config.toml
positions = "learned"
lr = 0.002
precondition_frequency = 20
final_lr_fraction = 0.1
Rows from block 6 of a small sound classifier, named by matrix and row number. Rows with one number belong to one neuron. Each number is 50 + 10 x the weight over its row's rms, rounded and kept within 0 to 99. All counts start at 0.
Before each neuron's rows are labels from the 100 clips, of 14976, where the neuron reaches its highest value: "top examples" is what is common among them; "peak on" is the class under the peak. Only what is clearly more common there than usual is listed. The data: songs of 200 made-up bird species, synthesised, often over outdoor noise.
# fc1: second MLP up (model.blocks.6.mlp.fc1.weight, 960x160), inputs 80-159
# fc2: second MLP down (model.blocks.6.mlp.fc2.weight, 160x960, transposed), outputs 80-159

top examples: dip; first syllable: dip; click; first syllable: click
peak on: dip
fc1.0:40 44 56 50 50 61 49 38 47 60 52 37 40 53 39 39 48 34 67 48 63 48 39 48 44 68 59 44 47 71 31 64 69 58 61 41 40 41 49 69 68 62 40 52 47 49 61 53 44 56 39 50 59 52 51 68 31 58 58 58 36 46 41 52 54 57 56 62 63 29 57 42 60 65 46 48 36 55 46 37
fc2.0:56 55 45 56 53 46 54 60 58 63 54 61 44 63 41 41 46 49 42 37 34 61 34 46 36 60 48 51 48 66 33 42 51 71 34 65 52 55 44 51 56 68 54 51 54 73 31 47 34 31 52 38 48 46 58 54 46 43 40 61 53 40 56 52 38 28 56 32 46 40 65 35 55 50 58 50 60 59 52 37

top examples: high song; rich in harmonics; harsh note; first syllable: harsh note
peak on: dip
fc1.275:41 38 59 47 33 62 51 38 31 34 54 41 62 39 44 60 54 54 52 30 50 51 46 50 60 44 57 41 44 33 50 68 43 57 58 60 43 31 57 47 52 47 50 49 59 51 41 56 57 42 36 71 30 52 63 48 60 56 56 43 31 32 42 34 46 50 55 72 35 72 54 62 54 46 61 23 28 45 33 67
fc2.275:39 53 47 48 55 55 48 63 49 66 51 48 48 54 54 40 49 52 61 69 49 42 33 40 59 61 47 50 63 63 48 33 50 42 36 52 58 59 40 44 43 56 40 63 38 66 39 75 51 35 52 58 53 54 53 63 66 38 46 41 44 59 41 46 52 62 57 70 60 48 61 42 41 60 37 41 52 72 73 60

top examples: dip; arch; low song; first syllable: dip
peak on: dip
fc1.676:31 51 49 48 38 35 65 55 43 53 34 45 41 46 49 45 51 53 61 53 47 36 42 50 34 42 39 65 34 50 55 42 31 43 60 56 62 39 40 47 69 46 42 27 52 53 33 47 46 25 37 31 36 44 49 56 80 44 61 56 37 59 47 37 53 45 44 53 60 53 42 57 65 54 64 50 51 69 46 51
fc2.676:61 32 53 62 56 74 50 45 38 60 41 37 58 45 32 39 56 51 45 49 70 50 57 52 54 43 48 50 50 45 59 54 58 41 45 45 57 36 58 34 39 44 46 43 59 31 41 61 72 59 43 62 63 66 50 45 39 59 46 66 55 54 57 63 73 56 57 54 61 66 72 49 63 42 57 48 46 49 47 62

top examples: high song; upsweep; first syllable: upsweep; arch
peak on: upsweep
fc1.488:57 48 48 58 39 50 32 65 50 36 52 63 48 49 50 45 42 52 54 51 48 52 44 42 60 60 59 30 50 71 72 50 47 37 46 64 40 67 46 37 59 66 39 38 63 56 38 55 61 53 47 42 38 55 47 46 80 51 42 40 33 60 44 51 42 57 52 43 54 43 42 51 42 60 41 38 49 50 56 37
fc2.488:54 53 37 35 30 46 51 57 58 44 51 38 32 48 65 69 53 53 36 54 38 51 63 52 51 54 65 66 51 42 57 45 65 35 50 54 69 45 44 39 37 57 61 49 57 57 41 65 55 44 38 43 37 55 52 46 57 43 52 63 33 34 70 73 49 54 41 68 53 55 55 59 40 57 64 59 56 65 40 71

top examples: high song; steady whistle; buzz; first syllable: steady whistle
peak on: upsweep; buzz
fc1.669:62 56 56 50 42 59 51 53 48 67 34 45 46 32 36 50 55 59 68 48 49 55 59 61 44 37 39 57 50 41 43 38 39 56 49 59 38 44 57 47 41 62 72 69 63 52 50 55 50 34 35 68 56 54 59 64 46 46 49 43 38 43 62 53 48 58 45 28 58 40 46 44 46 61 39 50 57 44 43 62
fc2.669:42 45 37 62 58 50 61 46 37 56 64 56 54 62 50 50 45 53 58 53 46 46 58 40 50 52 37 37 55 50 38 46 54 57 33 58 48 44 40 46 58 26 48 42 40 70 63 60 58 54 50 61 44 67 42 61 47 64 52 47 55 53 37 53 59 62 62 52 45 57 44 52 55 58 53 49 43 44 30 57

top examples: dip; first syllable: dip; first syllable: downsweep
peak on: dip; downsweep
fc1.288:45 52 33 65 51 71 52 47 47 51 39 51 36 69 36 58 41 65 54 23 61 48 40 65 60 63 43 52 30 60 69 44 57 69 49 43 50 60 60 45 54 75 51 47 49 43 54 43 54 42 56 57 40 46 33 39 65 53 62 56 57 61 56 47 67 64 31 39 56 38 47 44 58 51 47 47 38 52 48 32
fc2.288:64 52 52 49 54 74 48 49 63 73 58 62 50 48 63 44 74 57 53 48 51 52 70 56 60 43 52 43 52 51 53 46 52 52 48 63 70 46 53 37 60 65 50 46 54 57 58 49 36 60 56 66 50 57 53 64 64 54 56 61 59 52 50 30 64 66 51 30 63 55 48 58 54 54 48 47 46 71 44 65

top examples: low song; upsweep; first syllable: upsweep
peak on: upsweep
fc1.36:53 49 48 57 41 48 48 62 40 55 50 28 58 50 33 62 44 62 72 55 36 57 53 59 53 59 45 32 64 59 40 35 32 40 54 49 28 54 55 43 36 53 44 47 46 47 40 65 55 52 61 47 39 45 39 58 62 50 56 41 59 30 57 42 43 55 60 59 50 41 36 55 28 57 48 63 49 45 42 68
fc2.36:52 32 72 52 41 44 53 35 49 47 48 44 46 42 64 51 40 55 36 37 47 45 45 40 40 50 58 53 61 56 38 68 53 45 38 43 51 46 45 58 32 41 35 45 46 64 62 33 44 38 51 44 38 65 44 37 44 45 55 50 53 51 63 62 46 51 37 46 27 56 28 39 52 40 63 50 43 41 49 58

top examples: dip; first syllable: dip
peak on: dip
fc1.697:35 37 48 54 46 39 54 59 43 42 42 45 57 38 57 44 54 49 55 60 46 41 30 57 53 65 42 50 45 62 63 46 70 63 56 64 56 55 56 53 60 42 59 32 42 36 37 55 61 56 54 55 58 34 49 50 68 38 35 56 40 42 47 58 46 32 41 48 48 54 50 52 44 68 52 52 50 43 37 40
fc2.697:48 60 55 64 55 41 38 58 54 68 43 51 62 48 59 44 65 52 58 58 48 65 54 61 57 57 49 47 47 38 40 64 55 55 53 49 55 38 60 53 42 74 68 41 45 48 65 36 57 58 54 64 35 47 34 59 43 47 56 48 71 43 50 68 31 45 42 63 53 55 36 41 46 40 43 62 54 73 74 55

top examples: dip; buzz
peak on: harsh note
fc1.436:45 67 46 63 64 52 51 53 43 48 54 45 47 43 46 41 50 65 44 53 43 64 44 80 47 53 46 57 30 60 62 46 49 45 53 47 39 51 45 61 54 68 54 52 55 28 33 54 53 53 53 65 57 63 65 45 77 55 48 57 52 48 58 45 48 47 41 58 52 53 34 72 53 53 57 49 33 62 41 53
fc2.436:17 45 52 39 50 68 40 57 72 58 44 54 40 49 62 55 43 63 36 39 49 44 66 53 45 52 43 45 55 60 51 54 45 55 43 61 49 38 64 68 50 52 72 49 53 53 57 45 65 55 54 51 46 50 53 56 52 50 52 66 61 65 37 56 68 66 63 57 48 71 65 48 52 43 54 32 39 41 52 65

top examples: buzz; arch; first syllable: buzz
peak on: buzz
fc1.314:56 36 45 48 57 61 33 55 63 52 32 41 55 63 55 48 59 42 41 38 67 36 61 63 46 53 57 57 60 37 47 63 48 49 53 46 43 51 59 43 56 49 60 41 39 51 64 60 46 64 57 37 37 44 53 49 47 56 65 55 35 54 63 46 72 46 53 56 72 45 33 52 37 54 46 65 65 44 57 49
fc2.314:51 57 57 51 65 37 38 48 28 45 51 54 38 46 60 43 51 66 42 57 51 62 51 49 67 56 47 44 57 42 48 23 62 52 48 52 65 43 49 53 37 56 58 41 38 37 44 52 35 45 57 59 47 58 55 30 49 48 59 46 45 38 54 32 46 52 49 66 53 53 59 49 50 64 48 68 48 29 66 48

top examples: high song; first syllable: steady whistle
peak on: steady whistle
fc1.420:59 45 76 51 65 56 42 47 60 46 68 56 45 46 52 45 50 45 62 51 37 60 46 54 55 37 70 56 55 64 60 52 35 59 55 53 57 40 36 48 34 68 47 57 53 41 38 49 44 50 58 39 47 18 64 42 53 56 39 41 47 66 45 28 47 46 48 43 37 51 60 64 69 59 75 40 39 48 63 48
fc2.420:44 53 37 29 48 62 61 64 68 49 61 46 38 56 60 57 57 42 68 59 40 38 43 50 66 62 53 54 59 42 60 62 66 62 30 49 45 52 47 49 63 62 44 53 60 63 53 66 63 47 42 53 57 52 49 77 64 60 62 43 59 39 43 64 59 59 66 43 49 61 50 39 60 62 45 60 72 43 38 51

top examples: low song; harsh note
peak on: harsh note
fc1.96:53 62 58 70 48 51 60 55 35 56 51 44 42 61 43 40 42 51 57 46 61 40 36 55 62 54 69 62 47 50 49 49 57 64 57 64 45 56 44 51 55 57 49 76 43 45 48 43 57 61 49 51 50 62 30 40 62 58 58 40 55 52 42 53 39 70 32 40 23 50 53 51 46 58 47 56 31 55 51 47
fc2.96:18 39 57 55 45 44 53 53 49 42 55 51 30 54 50 47 46 53 63 56 43 53 66 52 50 42 40 26 41 48 34 53 56 53 55 45 54 56 68 34 57 46 49 49 46 57 48 46 28 47 60 49 38 63 62 48 46 38 69 53 46 50 47 56 48 43 46 50 60 54 47 36 57 32 54 65 70 47 40 34

top examples: high song; buzz; first syllable: buzz
peak on: buzz
fc1.672:55 29 52 41 61 53 38 34 52 63 49 45 69 63 36 52 48 66 61 42 46 62 48 46 61 64 54 53 48 44 77 68 44 59 34 65 59 49 39 48 33 65 58 36 43 52 45 65 38 54 55 55 59 42 58 55 59 46 49 39 32 53 44 33 52 59 43 53 40 68 45 47 61 46 30 56 51 55 39 34
fc2.672:45 39 53 29 51 43 57 58 42 43 55 38 42 40 62 48 40 46 64 23 41 55 47 44 56 57 61 58 47 65 45 32 59 72 54 57 42 59 38 28 47 46 52 61 55 48 51 51 65 54 34 49 52 43 62 66 53 27 49 53 63 61 41 31 55 48 61 47 58 32 33 42 39 37 50 41 53 45 53 48

top examples: buzz; first syllable: buzz; harsh note
peak on: harsh note
fc1.544:33 42 47 53 56 57 30 60 37 47 45 50 57 38 60 43 72 53 45 55 47 51 23 59 64 63 32 34 59 55 45 41 53 50 64 52 59 54 51 52 58 53 48 51 56 59 67 35 61 68 37 60 51 67 59 56 58 46 38 52 43 40 59 58 37 47 57 47 36 27 50 40 60 56 37 46 39 57 40 41
fc2.544:53 41 51 59 43 60 53 53 43 44 48 45 41 49 38 30 50 42 51 42 57 45 63 54 32 43 52 65 58 59 49 68 37 52 39 55 60 52 75 57 46 62 62 48 48 19 59 43 41 37 44 44 27 50 60 38 54 58 55 43 45 37 49 58 38 53 49 58 43 53 72 56 54 50 49 71 53 55 49 60

top examples: high song; downsweep; buzz; first syllable: buzz
peak on: downsweep
fc1.393:57 42 33 46 41 57 49 34 57 75 61 46 33 42 51 53 57 48 52 53 51 57 44 52 35 57 55 48 50 51 44 51 47 34 60 51 73 43 54 57 53 54 66 52 61 47 54 67 43 38 46 56 50 58 37 41 48 60 59 34 38 37 50 39 51 43 39 53 58 84 54 51 60 56 47 43 67 58 46 78
fc2.393:51 40 54 37 47 50 56 52 46 78 36 51 60 57 56 42 47 49 31 56 43 61 54 47 48 52 55 48 55 40 48 42 55 40 54 54 58 67 56 51 59 51 40 30 48 51 54 35 46 41 63 58 37 42 51 63 54 48 43 52 65 43 51 58 45 71 40 46 54 55 49 56 32 63 50 63 36 35 45 44

top examples: dip; high song; buzz; first syllable: buzz
peak on: dip
fc1.466:47 41 50 59 47 40 59 39 44 55 45 49 62 57 43 68 52 45 65 39 58 41 45 37 57 72 74 59 46 46 62 42 51 47 34 44 64 47 49 47 41 43 73 37 44 48 68 51 67 47 45 58 40 46 55 37 67 46 50 35 31 46 36 34 29 60 63 52 70 59 50 41 60 63 41 50 42 38 46 63
fc2.466:52 59 45 86 68 37 48 51 46 43 64 37 57 50 43 40 43 62 46 51 44 34 45 40 47 45 53 59 58 39 52 50 51 64 52 56 58 55 60 52 56 40 31 60 36 51 54 65 39 41 56 37 47 36 43 51 50 59 49 53 46 48 56 42 45 56 38 50 42 50 45 37 58 51 40 58 39 54 40 38